config.yaml
model: "image classifier"
dataset: "drawn branching plants"
train_examples: 36250
image_size: 32
crop_scale_min: 1
horizontal_flip: false
translate: 0.12
targets: ["habit"]
num_classes: 6
arch: "pvt"
norm: "rmsnorm"
norm_position: "pre"
hidden_act: "gelu_tanh"
mlp_ratio: 3
head_dim: 48
fused_qkv: false
qk_norm: false
layer_scale_init: 0.1
parallel_block: false
inner_norm: false
kv_group_size: 2
patch_size: [2, 2]
depths: [5, 5, 5]
widths: [80, 160, 320]
mixing: "cutmix"
loss: "cross_entropy"
head_dropout: 0.2
init: "trunc_normal_002"
residual_init: "scaled_by_depth"
optimizer: "muon"
muon_scale: "match_rms_adamw"
learning_rate: 0.0017
momentum: 0.95
nesterov: true
orthogonalizer: "newton_schulz_5"
adamw_lr_other_params: 0.0018
max_grad_norm: 1.0
ema_decay: 0.99
max_steps: 7700
batch_size: 128
epochs: 27.2
lr_schedule: "cosine_restarts"
final_lr_fraction: 0
warmup_steps: 150
weight_decay: 0.3
adamw_weight_decay_other_params: 0
Rows from block 11, named by matrix and row number. Rows with one number belong to one neuron. Each number is 500 + 50 x the weight over its row's rms, rounded and kept within 0 to 999. All counts start at 0. Numbers have three digits each. After the name is the row's rms in percent of the matrix's.
# fc1: MLP up (model.blocks.11.mlp.fc1.weight, 960x320), inputs 107-213
# fc2: MLP down (model.blocks.11.mlp.fc2.weight, 320x960, transposed), outputs 107-213
fc1.295 154:453349507474606473538489538545563539536520454470527459485540442527565436559530469503512574492518550528489425546494495445491491490479480560458516579423475521427589491529486472493604505422381494497530402409440476491450536489414496578480484463421493526461542500428497583393461543467481481521531467497492450547500514497538537
fc1.296 191:509516493447456399478488499474551477540556537574530561493422460476498451493603542540525455390444438462544600527462493472425476556444534594535527605521485501463505526544562526469524536449402452483494512374528471427433429566538515443434471582454413513517463543570582490515435437562467457581468542583486431447508361418430569
fc1.297 029:508508506535569451518405572547507627502551563525545488543521447502535430615479496508558534386420526514456534464533448465558517485511561507530453481463510510494513378464445471450530537530472418450446549416516585478585422505503511541495469490448588521452454493505491488620423493545514498477513539525575480529532520454407497
fc1.298 048:460426479455445467424452451531580525450445537504506503535578520456456525375464500359424499492519434493576457472487527549493578431557480499520513556558542442512478563554579463568521486514481532651528603609524541511535505504530466415519514498543447553549596491488559510513545411445459508411498532474590555470501562589422583
fc1.299 165:485481479541458424579483515636520558433512474518565433486487527516503529448517513419599531531496449554558434522439455533438480502388482530510602597556508404381547471577546461482494499430542509511599474541636475456585441580480520560591508477497565581542586483501506500581469504539416480493459433560516521508499440517544448
fc1.300 014:444548569545467533542511540500430546585549468507474445495582534522448518456504563520511586518407544499434485476433512469525463557465511458549464564631557477477505511424502431469443531430546461528516520545609361430572512481463532485558475533505530510499485509560515592474477481518553514379521446440496452578429523459470532
fc1.301 079:480498551555494516497449504448597521493539524348505554474481481553525443543602504589486417530498536504570492449527514516455464580458514458549524455532550531475559464562489501410587530481534402495476454521495475539519493484491564494505509490450636505575474528491485551511523577470596513512462474508542472532481522440589505
fc1.302 016:502524547524481513411492602523453439523350537509528483454440478546495511436481453460415560518485496557484449628441524517436540581521495530467498576458476545491524466520535529472558581571453598485472477511578541384432457348466471583500491529443557524581550508500576530489475489497454496582556398590554438496566436474483471
fc1.303 010:470511492439438519547447473526555500552502528487469527551467538437544465463448509561523449380448493473411407419480524559478504516437590503442575514467521476506432622475450542476497501581526471564454378507465494519426533439533476508521541473460615566490505494477439564559397519470576561566555566509536501503444492558563627
fc1.304 052:505503589535459516483504510484441504530558458399423553490485535471579526533533522464509441526469450515580560493420509500452520563448501470562451520416374470480512492468446519474484440514586518472547433514482435443504498395513432563498418475496540448479551442505419577529569543446437510513585496468516543508532473531547425
fc1.305 100:537490543532515590489498426547609435492510569505622427513408539473545485521436519589509578416455512466547458486426545533488403435602541498554535458543573563459540518413506516486507487463505474463490485471506504490452566480555418579544510478523613496553504554524494527457574541468590497528454547529525419409470424524616530
fc1.306 178:479455505473556358490571507437440489497440487498486523471491544493505594521404519509552515554455512501600516499459536594541552485465378413602429575452553532509497602530397413504529479461479537440519502474517534455564402542558481454583505459439529498498500412504523387534468444531442448471466519482536526454538477513472547
fc1.307 180:524479425522516510503425466499493527509425481459523550509525489502474427483531497542511520471494478428501549438571481408423489577378501518504566570537420498526489450545496529554573494630457514436469452513504552452521467554558549535486471443444538442482502502448496464495490474589442510414562465583578563397467577489428482
fc1.308 194:403438449505564450484430605557533524637440541460531592458517506486525545525536481437446458471473501418545526577590453505549569528551401541509406514476440418598538506507455623483511535494483578504494488513444603418461522451548469485565524352530566496521428448475483554549447466487527548458481461599456476505556418447486446
fc1.309 137:451516452558595573543538530499483492460526412458576531435542515515400492498483397462496443442526519511387492435452591522473522475423487524478522571523512520428695471469479531494428453500503375479426536484438515569426463511471477578564444545514536472582468527480480528490529545579497495580537488507470553541527475464524495
fc1.310 177:470531575591616492424455508479512492407497547524450512485561453556465489510529451524486449516515527479511445430441458486529473490548458411470504459527500522550490456543434552545476546532521443632510537505528452483415430583385501427536504529499449548448437539597529513485488475495576532595445491559513484514440446379502403
fc1.311 187:506531489513498436529496428512483488409484531537429482458458472603490465478492493575472527582485499525430511522454458456495477502398447499470441501473435539489523450527440550478491586507416415586415536412542446499546533620538398519476432547515569477505569515490547541529507505540473431431470459532527484591503496453502505
fc1.312 163:566551527565449431542537459582482538499518552536514530516528444505459498459585554498561505516430468518521575463552409545546501561506492467465532457542541473561518441595521509548451537535394488534453478531391582569540536548540485528555490517451520571473502532457507548372519432403543499450542614488549537412473437528471505
fc1.313 022:579481452526576524441492492456434565493404469448502437465456493554509452507491501490528474571503536532513465457476555429567385501508489491453499511530462547495507542542552436451513598487480506518521444466579528484488512482471464528546414576508577517501554532511423447513510482491508359485533425591487487414401603640564489
fc1.314 016:580450569397494566455479464519533392529515405475580489496551467450438526497453547381493582552487490498465520532462522458529486487520515527504492571374546500459552467514550468643509493537522508510458527564466544502610536558537496397453510554416521437491445485536486626406443547543454593511506487536511476455508462569523520
fc1.315 025:512491516525464571513501461494502488509435570497506495450466525568505505542521525457455461539465449405517512451568509503536432608480443431492483485487553475550438515392541583528467539418487610542439419487521528408525494568531453517533450519479560493536498473411527491465537543509428563496480463426420552460481553472468469
fc1.316 110:536508482535509590431472457453527463485402509491579472362448407524489579478512450451562482527510529479498462538562504456529526499461453414447658537523491466452462538632466498486645581505510512524474572468479563530469542491541534413464526474466547548556423552478536606553521463425540421537546430486456417446472501517440409
fc1.317 181:503537527470490376517535603476520534583500446491524593513525443451538521500540447557522497491541549547418473425480545485466460491420480529461483407506500454472498512527436462394541539540588592475510550517559537547530420579528473577517484461532403573493487416491466567433394474468571493518548560517472466558482521565505471
fc1.318 018:547423396551422515457573604455532615423508493590505496466382524473466531522592566466517531418481482442461588477509525472483613477455549604549486423544516630474469445441541496516504451524543543518519484488483477512474595532562468516452504528415493498537490472594508380497553507540600489425421573467524516567495441556542612
fc1.319 036:499419478504443496651564503589408520506461462544482593493460554465470581484415457580409450478506540549537511500591460569563472483547471482530495430421558528508523524460596606519479477519517553497500450498447498491530452605558525539526424482499505443495450483539545564453482533466592523457691524551478496521562474415487617
fc1.320 092:450458435500521547604445432418511420531467436475494494472487529461506491576505500467544511566471535515480504555547478558548503609570370454503437447527539507611512539481511447480550485526446561427483492544448518524477479382468516541524500513529550525489518449398446572512468462486492508475555543507535542533393528441547507
fc1.321 043:507519470486595470533601539504519498447518537518411414418523548532509408448467535528543421487563591466449530515543537509569571600485492537469577496484512470472464550455560551590403593399530593551544562526476588516467511419487499424509517509489440536512542542569433505600440426616501528570538541581469588597574605487510500
fc1.322 167:446450538539516409483561497605528482430446478501562485675501573500553588464435445490502390473554488441514496473469513490547503475552489474548478458523601575438610444511527493496547508485490550516452492510496455454572473500465501565466473508497525490508459488467501469464532448482517454514420552444427459499508450399502458
fc1.323 025:540566494449449457418543595467490473503470469502534452403534483417537469568458553526489536471458481506496429525547535606523440566509480568470494525511558483515462517501460526557536528460451487595501417506546498519483517486421528485569541504458586450427484516501465556501417439452520502601442488480471524538486527631527472
fc1.324 178:455538440562450574494416491452543490525516529409485556479559600503514507533457439457488557526497473452594563440494481507554468410364506498575392532465486462495551553539502515606540527482502494535534621457473518574429545526451465604517422522556497517496536548592537394480389482465501511614561549502458525566424469480613585
fc1.325 181:545564579546479525523582454385506495504461535425425541485504408552481471515468489511535492556451453548508487394440517480441505583622503429505478512444447540554545468475501451496494441504549424421553518414527559497515539528467455351450493418508434502513454510526552505416480443579547524516479518406564559400542424562517496
fc1.326 012:541478587494518536493426476481510489496427473437505525496501509582484438536488537480462439543414530536420425563487484494532546489570582525477347630484492477444527478531585498484555422414457501449546527495497572408471431452411435489456594450441453483515443464628516556477544453436497487529587575507532437554406430457498522
fc1.327 133:465524460329512526459474471458445422610486461554472466512466500486483487464553462539454656549537453526512554538525490479514469522528480469498509486474530487565504522532431571484483622480468483498509531534519502462544500459482518506453446559620527533528428504514610533478438500448515534482536494483494450513521525528480433
fc1.328 040:542467483392438517544469453502490459487469480505575515423462525494502549603399542406521450485532557489496468429500466464528465408558572504447531467573476598548564521487373514497565527517536516409557430477429510510424508492489460442407470532501515564465533538485452479572490586523473559426476455440426458526450496477508507
fc1.329 016:480425524462500478486491457492514404563494506602573497531425517523547532483483484484480453498452508524414528526466562422493499409419526421478483462436448481488551436555490494424526513449435463526475477455411576599509446451486497501486478532448508392552507471501494525558486468463535421458517462476549375394458559542473510
fc1.330 014:496547508547456504550521482542571432477543479462574478525481542428571495534457453543389537574485515394459570546555474497426488540490466481509503541467501416568446517436467539459537486464559521454510514521506520450509538481659496440489424476499415474517614575433493530559510409442484556602552511498504632447471469478499563
fc1.331 010:499506449512460471466494350479558551414484463506446501533534443480527567479595513483451455436577533444513505550528489469592571412518562457395469562465488594430561481580589517616436555504535467513472429461490452500488504447512452465434563512445481489597508522521523573612542444429566532509422503458495529527564484492463503
fc1.332 173:521511443512459460537471467492480400538491552517546424549411564452371532498403495473543454489520469558463535540404444472523474560573478473507549552408482499532444592510455518515417551458492575529461468450488500503582438481510505621533507498529507508564587450562485460539471633455544417449568593445490458478541516554508430
fc1.333 031:527439482547486481472501473625512402484449533461516450479674535504456536515476498604498529571509408503530405538552497576563554530539509534582483557428476565465624542559474535499563436448504487522517465531512598516528512519481425495359473516442461576488456444519412503527535372478548534526490507458542497545468520409584414
fc1.334 016:505436550506517483486487571555551420473531532491500435470425466421474481498500454530538519525456543453498559475497367517492357444494437506473486456625470455463478510472413659490530511488513496525521521396592439487491507466441385470503430511534512502542573433491445418436510552514412541502487457600505503405402550491533647
fc1.335 017:574521469430428487518561513504440577536445504534453559497424479518529489495478519469440496564509521587561439468553512496527463533493471603514548463538500390501494513533432566442530437481549595478566509512499589451514522456463437497492476542571517426486442583428592506524437525507478510549456536505566484537427477493406471
fc1.336 034:521557470502440571493499588549566466548503529420433485454571491514426379519542539509485470492531432534530566388447475627521429433538549575511477504458490512587441539553510545447439436502464577482473508536530436580534506534517640484554465441569492447565473563493616571453459493547445527472577505444598559494516525529444508
fc1.337 011:504520467527554486522555582506496452520493421518549555568518439511497454430532490414648459448443476476511456530527510559502541456408492460521523429459547587563558512577443450574455501450518484458473442469489464524535513493493522576519559514443476579482479557399543514525536399593507470455567495512523553534421564440534439
fc1.338 032:396504464474497452490500475544505482517550472471517433544498540516478454516510447487520441499521521445499487518413426601516498497582554384503489499462452443597590421539531429473497514549546589488584430555518502435469556461481388583500499520521501491426563562497561491507489438501453476531529542496479470577477620446381378
fc1.339 173:570461443562510443499521471520519458453464493569566580486566482504452502511548559493468490493505504492529487496559535597477459551610481550590482532495470500559494505497463531487591447524504460383465456576522500534452409598476600482486486502530534549493559571532444505532606441454468540607518517518535566479518468477518485
fc1.340 150:516411484478577455415599567525523517391540552501618486501504514427508522546517459478488519531468553523548492559453483605471649488624489501530505461488499441572506513387430509465547540515445582601537451518494520510481449460560529510494440444533447569497478499475527477486472547447539370503475525540460461464637566463478544
fc1.341 058:546498560472450481443521444481460385515562529522501521480540387511443497528439583518460493450445356578405501514490432451512528426558541514450607483480482579422554555525536546432494472515541468428551535565493495496531511424441495507430563435483505510431487444499528464491449478476525538439440506447486387476508483466534476
fc1.342 028:517500516486551484451461514546437526572503516543505444481446509464485477564507465426473560486472436471554474426456554426504491469505495541352459511473522504437452513536442413585513515437498501467491502519546600578374569549531461523426487436554556429499542528505551440398511456598480448433448580397495374487447507615472522
fc1.343 088:571499390555463516486550589568518496472490564480495574468514516456459472435448466536536524513494435390531561533464469453490514527438428424381526441471544432480455408482424392462459523477438519532455460485460512463463430508525565504499554508537539543530401488508435519491493475522564542474499472553488532592582532514481613
fc1.344 019:504515506534434519451470546547491499515476533484580536542414498450475517557540492403377633535558388488524434449522537440551510494506572537470491549488483474539543531539517477536506483477546539496606509541505445526418407492512508445419411552587476592454419538523394488489558486586514518452502506408477501515444502530530453
fc1.345 013:564498545442592451473532462491522550506434513565561476450365551556501521465595494493543513491465472547544481565556402456461443527438425465472549379470521455405504496471467504569569497454491515501500453500510508481510521509594544488400496458549537490454570483555484482534508541497508623523463512596463466514473515435585519
fc1.346 013:448502449390554509478404474507521496530532596511499546460496459519432394459515532553578482530426405605548520549523463474479498516512514493465531530472503566593447556455486572536573484453473493447542391569478494481505460336462575537532497587549548537490581499456532443414530573455504442456507512449469454510511519526470481
fc1.347 023:514565504502503447544499539464456453489551494506504408498608434527563533441486515507472452543499570429497534602467481473466491525481524504568495472563384360443462429509503492496456448469510481531574570471523494444541521531468525476594453502483462513626538548525478553562458481560494511623426410494417493464542564474502495
fc1.348 023:485575546489539495443579489489489572517478458489548450458423536516478466437531470550564567532506528503538463415499489511416428471561520459535449501504485500500432522468490465477425519542512562527563477484486461538477474445570445493404379482542533524494534528600521478371505527460492447500475544500493442529415538556554478
fc1.349 173:486496551544568553429511462502539575472546501554534475420541452458505511466470566483462509489506529412516468501488489507431445533444472537484511496439511534506583527556559492537469530560510515527593475377534394493523439437538522442456477550503434569539490543454517495531466543442496477480453448457439519551497441520554417
fc1.350 017:572396593500485431545468612529540403490518464514424573578573417444501431573442429482497514548480523500506486569523455468448484477455536458526565494438480498445527527520409455470510446429532501499489590569521509487425464382547465418510488491480591470535376481507511502531508544518535417520473565421569519596527437464570547
fc1.351 059:489466477467440516472431469592534532468452467582466540369522510428552455468510514542498508483454524446558455478472495472610571516518484522549533447405503501569566413550477561530528464457492507447473498504415494524460546588465534475547472437479504566552524533509412500472432418452518485488496530482547463548520493471526498
fc1.352 135:481524488467474403431440528532535511497476386531478504606526534423450531504490555514554499522515464528527538342497580393425553521522476554545511549469495498475532474440498465469507541470552521510392522449531514501546536529371418453406448390426521498475549494498456453454449499579527503598518486587509546530441427431441503
fc1.353 032:495504427559587498448515487584545431514561467458415575486468492515421478479526459498525526478463504455538495570489491538413508517547345585442506473477504498496512484509538506517567533510449433484386518583587498357445462445470566459507521533563448411461593485547533504393440509502459414451458497536579498538582596517519543
fc1.354 104:499410469515480459473480503567459468452406482463530540463536506459520470470499469506471453574451492497443454503469546445520403533596469507506452552518565475552555403566509466520529503537621477535534569523542526495400395553490507514463531466516568508524590578518487578389541552481518611589407498503523495475533531553387587
fc2.295 160:459470441496491498537478489392495523537535511511428491472518534513441448442490474519536558421473428406420559451592486417564451568489435490418545517517493458495474559522478527523494484483511437563526513472578523518595508456511449477546555503526472561438469589417486548402445424445475439540514395415551551423571532500465519
fc2.296 178:558415416526483602488531537522521518430535519466537482502394507471504550507473577538645506489377497516435479526477504438501533442541410666419433399484486549504513544445468527398505429557461434478505394390464512532567498482538532474400458461521522573401496493455478438549539508544549501534495459571505464433521461505447528
fc2.297 028:489608526434509466552512445523609380487463541483457572413562524495501503460478422501492505503442458573528539519568502451556497539468489427603453485402464483534547531525467542531495541477463468520474470458539433536511491606470538565468442439457504440562610537516510490552564509472568531455522431607429426602531539406503528
fc2.298 043:500572448534539564521522522500545452453403539536439503546491428478537568587632363515565597565620555610535419539496449492474392453409430507506460492442481493572644558490579531465476546485504485538491463429597505541489580433411475547546589459483523555613506500428447537524547543559571536506477549580453459523483505479464408
fc2.299 156:558424425389490571416517588490512487505405615494478485520491470456455460503447451535532527469515509453553516417536480523508499461517528511492493643462482459424571544475519420503491460509452505443414515587567506492457562425602502559546531433494481497500475456444577486501510489509474494419528431537491476626566486437444460
fc2.300 014:527484550488354550538493448472441473563472483409495526399500464503519509561491526424472514420489371586568590453426593530546488479428472522506478615404487507602487436426550534543463457397538488491444475573458418473520475507447520470443433488585456479502515538441438551522542569490455611538490539464450477459466510453458507
fc2.301 078:648512500528415443487412496572476542436546541459501551505472521567554464522544521624495441481537609371538493517508554486536509464562495486429648469522511533483500470492445463443551567492531463538489451559499475598523533547461543434511457459577552547496486455427545474527443486456512462478479460433437508471531419498496536
fc2.302 017:522457451468550427459466538472558449453377526495565512583478566519451477535457495465458451547409578441406457525562587489524513558511492598553549525499520550525504523448496560484506345562467446647529480489526543470476522463543468465438529409490490498534448488508545459528434544405525503488506453568514542476488565513388516
fc2.303 009:481534555524493489466453531543528542468453498497503544467605449466464577538506486462570544465538519573534529597556485515572491501454532616438453558524559490484508432506504521433510488403437475510492598502528552494548515566567482564492498520529463408412519504454518599432534494452503524381565330512482508417448495462596519
fc2.304 051:471443475476577559536458488511635476570437459556460532498456454497473487445460535501515525575527592464500443458459466560400522536552519447496518539458474573432458581513466463572502537482421399496462438505459487478472492512447467469539563458483615471443448494568543475388469426451449501548427442557487541550557445558567477
fc2.305 092:473483545568417630577519459523486441462342504552500524476534470425528478483517449478599457506639554538471474496565543551526466496517471452442553516546476465545573476564489469509484455472487475435477371397431521505551547409482540577538527432463490489369546525518535467513442541544502527445428549530490416416383465490496516
fc2.306 194:467499488497491405564562525469511594475473527523509563576574480449466466511562523579502488466430484432394467489487534503458430494500472557489521549493479631490497453524503539465476512555548490491478549416542529467525460472502506507544482560441412415537516518502495429461451588468429544508478452482541518480615461462480496
fc2.307 167:512494524537438464481465503518466491468470511426417402571531397501490489480574442403431417583532466503470494499523548548569496468458481531542503544531533477582441443470527460629441459347499475419471457526534603565526551495485489513462515480450445450553512520518575509542484520532499340523522581536494532551473568499458497
fc2.308 173:452568598446352446505517532513572502405437529436519503529459583501541527476445545576608484524477555525619510480509561464524529523463520440542490474537464500376532477536526569451506495559533551538463513370438468492607469417517446501462452545546511416432509430511470370543500442452509516521489475491506445435435411472561478
fc2.309 140:536492541574410440479598510551453585457520470542465531584471476471483449490515508522494475556431509479494527489488486470573513513472511426484524480501522472573499503503444504473481451525493508532512500499482478557504540553615591468403469375545469509446500484509478469483377388478381403468454580441517470490452460463508379
fc2.310 175:443548548545567465376553514468540521443516510510463510457456476526447550456466516507496517528473473454432464399427489513554446452559474515546497557525537506498580488487533469489494506517542498510499571510474495511563565528455547596535536398565526371596529534428604505491522568501543482514519519451561504464485577582449451
fc2.311 171:584432412392482399547566494492593413532550516511489387433586504467543476498452500470533513520519432581398522477406403519501512451464478509544530533475435528492502482523437491496518514459454532548507493489498408537663492565453478505528446526506567484474400537586573468523555452436403442545484500495510509475621494518465413
fc2.312 173:491549551527479506455525413546461506457592536620502453494412536431511456494536503467462495542479568502516506447493486516531554506449447497482514469511500538567490580476555579488519495527545524475528487574530571416522500578571533512512601578540540578578530485519605459428482440492496480510434548505533483473545400430446453
fc2.313 021:392461497463486460567535635508450474589466531519480610529501421357525574493462533468489449595443616526489548580544550449544534496543471455524649493422472513509384540541477540398492501482533497469494539536489508464443390587401508532516599517526477526533471544525530472478514471512475439560523468531459504549456433500587540
fc2.314 016:502582631517519520498483484526565489444459541573533582564607525449416485484535406521577492469517537491497463547559485471504556498525533507493513507483520602473529575524482412496504490532490510444529468532442528486552566453594520499513532454443523512522422526500545538486569418500451519482506466519562498580596484529497478
fc2.315 024:539460563612573550492439474465464503438482560443422480457518392496570403478573521456524458479468506548443550574429424462569464520501514489545518503467576473580456474434446570518468447422450446545555409520429472488471590503570542543443479488518534437512495515380457588481527454532476485531453446516483575499452517516496460
fc2.316 103:408560465558566503440556454410410433498431536486508502484499570474581501471497502537601517468510514557490508461509443528475571476431504411587611497505440579453442461514623411590553536570534523586456513462476485520578539449544510523477535497469478444627476442518458597482467432576479505506576471380520527543526557556513559
fc2.317 186:481535524505535501492610559455594482560615510514523564428445529537527422456497550496426560489503420488469565473391531440415475543514448516451529432526440531433586533477518470498504449424454530525492479538572516498436631523427488537449432495587497510530471554508533501497569452459559489518500514406550469499535352457462447
fc2.318 018:464545507545550489529456402488601475456504578507481572459557553498500536522561521472519472514525480574494495509473488482442431475473465476444454499441466507501488476468462570423444561462381484420497503507500450488555460527457534492507557543506615470477440560494530511562625524480600503532580452534554474371557526501320466
fc2.319 037:522392562468538498515520541520393624456502459569426459466448503556472492527519502505533425483482461397449551399540564506430457551469428498474423478480489547498491498550541578443470519451405467439455521516491545453493558511494507420526499541461397584519562471488487508553454519396454527431500532421507623452490500534439527
fc2.320 085:453468430547525611567482492487486434417446522519468424478443456467579524527549440449525549490539581587471580581537520548463452518553477477523524489514517446578530570445467375517516509488490518522503497585501547484457590453498600640539521474541492552586529422445411501412480440490438621451516592503544434476488559553554532
fc2.321 042:499582476553595423589616570517498492524587561475529434493498430486457498490511456511539452474492461464457487516535462417555502480444458611448486561513431582479518434494525538560477504465542525524469523506463484473453520459529489517548454453473361490526465457593413550550424443548545476509556528435541423621445539509484517
fc2.322 153:350496419529470512528471532594548511491488488442547426411477511528473494515559492520491515461574429630540582532507507497501524470499579399471433439454429429543538452507465469503487575535562469503527518570503508475539499562543421555517540525521508441626450479547498502547432529462597462436544583573506445550376541455471451
fc2.323 025:513464439450473551536580558387500547491580442529474527374509436500500461517441412469464447452562441467501525526506435585507508518558520506528502473471464542429481500373487611524445466460494474498533517644483441574516460538491469499568569572486468554419437564514599495480527568524480493543512536517442555528511513499477522
fc2.324 187:575504493466480572662558515512468497445502499491449524481503480545433610525498548506498533532481511497518520518473413478478519408548479549441515427452513418419529469460485460515501461541537587524430432532507412587488556521475543518586499441500589563537524482605535462628547467455491581526541481539555512422514457458461561
fc2.325 192:480490513454497523532420575549494587499534517512543507490419379542588530468551512562448461541495489540564498405477455453452439416441498595491486470562499506572458482474500519530476584448474470578537573526450497492595523505517542574506473495459556482543491483428502482415486571495542502374527536401466426456500515524587556
fc2.326 010:543536514504573474453437494513534533597521599541453489472523423476458446498459469435516597413563425507560470391477537454461454460509516449458580492526387455501448561564431520389475450427442568460485574520517463539509456565594540503549506572502489555583567478498435470478489520574514571573381451487504505492448497450525476
fc2.327 122:412597464517566501466441502518505442463588484499575515589448572454479523468529426447544498469424488465407427647500493503450451463515395396485559462529590439536481537544466424575531473545442570500544542519585577470551570472593454525433558535507482530465553493477515438527504500470514437521545476493468473553543464383471504
fc2.328 043:488552536557505489502496588624479535459609505446626454502430510574622447438490480496433519601515455499512449539524566501473547540490544467564632488494468595515491512554454404474504435502527510513450425557531553536607480423437486514425475551549463516475487488422521398542451425445435423473540500553524498504490420454539585
fc2.329 016:543533448501490499482482543514469525445673502478497416531464489558535495465617456469464484421481414451495528468536471554521472550475543513468479517545467450443496548518533440401528476490509500466450445487532525520407506457517495468620486561467503468515461378461443408550560446560501491453472488423489525449591525479538502
fc2.330 013:496539545495565535541560552437496474507505534586520492402511495567493449484484489505555454593561524513468505462469571370490528496475601489437503451534484399529488520405487497538517516521483453490560511465426517540477524401484585448401574425521644496522491537557517459492493485524516426531404578507480581513455548526402498
fc2.331 009:422432541534562515506562498519592438499467477500522537452596567468536474569530526547530459487557529521586513603464535542321470513480460497584538426525504547538562490462428468465576464513616500454614497456469526557612511553536497459582444474442401509503494422536525465506475547440571492441480412515477567498475397498581533
fc2.332 180:503596437472462406446497570496509535561570491554524400510480482500610584518544528559507492469407514515449642497451520383452499481554437524603485546508513467482485502510568548493527473510468513480575499554430504551478456584576608503519484487415491497487488441475421370483510526490435423457545555569509423514546497553591494
fc2.333 030:567565600488529463459495540488455413470541525447479521487565492526519496489524482466615441542508447428573468480447512521534398421482433566545469421541535403564497435531457420490522529534449581491573592463365373456442517463407488535507485562395449545483435530485450519496597474503596519452568418453456481480507480460548551
fc2.334 017:531504569502517526507462567586642533477613541611510454479484490484536517486477523561496603507457551481479624523478480468459505523567536527507524495438464410491521435476545517416466574504480455498519583504537349406489470512447557520486526530505475486542525499521411451412434574582510549426506458555557530468399486577489469
fc2.335 016:410493509437630487495558501410607525529549456533447581465487498433458430481409491517403443445460519511551436541552498570533476475486436360464581448494487506540479457594495572485508491529534564533517534512463574429562487429489394433519561531497457548494500442425412485470495528497476424525506531513536522562491557504563597
fc2.336 031:459593538545489480578547515557452496467529458495608537521448511487581485589632493523580523510491510540519484611637467414537537484452553529471493531558591541477526532518555509519532538574574410598539456440464598516424469426487477569454456548329518505395498460508508465554583513465484484564440530491508591562512476462529488
fc2.337 010:488585509499521546463490594444513485471450480499516453579419556546480461532578408418617541489508471497465520494524364515459507473398447483483564570511495508467491512482411589536554568462511581508451527453526539576423564494421514522521553476584493546535426558515459484483527436532525495477461463512530492436476554431470395
fc2.338 032:478515515516500421478495494512523558496464588472612460548472454531576361497455451562399517459462507565477437495499525571560506499487557452454558509447548564425412447532492547494547479475480480528478475439448550382479516462505523487479490537467505512538519522446433421428415447592398398487499546489493523493593422427448564
fc2.339 158:488506505473599531496490560546465438484399550479491431503541489492555438471483512561423447540505572518489539506435467528389483416629527480596434438490528487419412537413538470489494516460416528467533531464483412469577496485566564509583545525591445520537592453519497524588563444518543498377474596591509553406564515435556586
fc2.340 166:473453464433467489451508451490513462525526475573561396490535368486451514545458546518483509418528501508542489493514507510438453461438508396457552475515452478561583593454526495432519579528473449594491498535531509544458473484535396479467537580525422424525519468482446476453508502564581501444568620575519504484514442506463495
fc2.341 053:479486497570494484456525548503520492489510553450479488500484506522493494512508465395438505464510540529475581554528466407488551470483457522447564539452525484558568483453462530541494567513529539523414544467429478538498472567558637412585500491439483557477464451496472473512556481476487391532648519421601617476530490489594554
fc2.342 029:511528622414648514479565595536531533491481528415520485473579453546390480428509538529490499476519510508517391628537461516526477566497493542537525505528414528540494476481511461520460454509469468487555538554447530420521536507546523519536452440554491472529522429475414534521483486449579477461512522546472494613479577465536437
fc2.343 087:531508538504508583506495474533632513534412507458484506472588557494416457509464470515564563584516490557554541398470500561492488493564502496458581494535532489474561464520557438440497538427541521479483541506599497421479510471529459458501451554472523505476500575492463410464419504497349446480443445472472574558538579553515459
fc2.344 019:478601446535540559479483437474471508449488552490525534433573473508509503513516451463434479612484480532508526414555506531479542520427592448463406535478523535469531533456514456532508528503492511436554531644484457447445453494459523428483537485590543590452484407502489522458523462442464571462473474467424462472531607540440479
fc2.345 011:513497591549504529526536451555475495455520583426569519518542404454536503524432595498521473509513519445486543482422600465511447517527456501499439456501565490608584414519521482442507465540432413462535486550489511427556520467496449484539553544533465515528491521470587477506511494496609446332526532429552483555532400577511487
fc2.346 011:474509447426451518425461545493523441433494508409538518468591439444510417468506419463580516551412484651556504527431473414514490481466498522501587552427464526530550535511489508491566441427521436560456424506494457457498421429461605579571515531463581491531554537437500476523548536357510543596458571445491498475500571557498495
fc2.347 022:476484510484575483420512583436482575519453471450523517494524466538429453504464460480589457539517541485464463444409469426427576481471461405504482457531508442480527523519480445483496554500440476475537552506537489590552532460513547489422538492588490496548437578561547560505471497483505474428501435533447495555430487424395536
fc2.348 022:494494348550533511494521478506430503533454513410486466554534574544478468534551460529467459542523524525485472426584510469593497530538622464498475472468534539529490542543396502515500468465536531388527505533493492449492482553421518527463530527539541537416493620424506426474599507523474394446553431542436507525514412418534413
fc2.349 170:496548527457451539455541464431473547503448458441493377485547531430561503496499475538528498533528484466420550443491509559551496376458477456513512502546517484522404510509469497517483477505495502436568450472514501530508484538517477522555492476416545528442439477472472466548539557426511422498451523444529544489387491487525616
fc2.350 016:573512480554502597457476529451461470456513567497430493455484443563481543474550598485488550521515464507505460532442476528521465446542555487561489522540479528487491519528527543535448507437578529522461450593491485467401633584632601580501505498401472404451583588392483556461495431510529534482521501479491532449455472541379448
fc2.351 057:549470412437539506472527502474433593574498461441365548450554611547414544516488521439484572556652470451415496481559454438582433477524492509472503474492511439504547482419475593509520546421468454532579545502569493529488472544536520474498517467493488387461482459531558540464552482470538502469567422538560548546482593492656558
fc2.352 131:469520452546512490439464537499524484431468486565399534480575530391488469509523443515402502508523543463523559445497482431554496506499476530575441563570411475471553526447558511558504579495571506491523565521454512421570437500554523472514405525487475552423546645442500563493585466548489505505529564446518572458512513516465436
fc2.353 030:620571550547528469539596462560467516468537446518580473506561506478476506499465563574505465566616462480483475544467506551429516411516509450480555557430525533539483484701536450357494429519550520538497465643439439435474505449489405556471455532514520616496507542443531384471482469537479449482589614458487447489548509563565531
fc2.354 112:547565565512529455530511562489517463536550457634521453463468530581529496498533345483463463438551423579445503520533434512529553530590401531475544500572436480552476481430499399528511489518536481551501554576520441498434475513506538558512503539555529505484450448460572549560480540519559457554465492394488494421468563477398479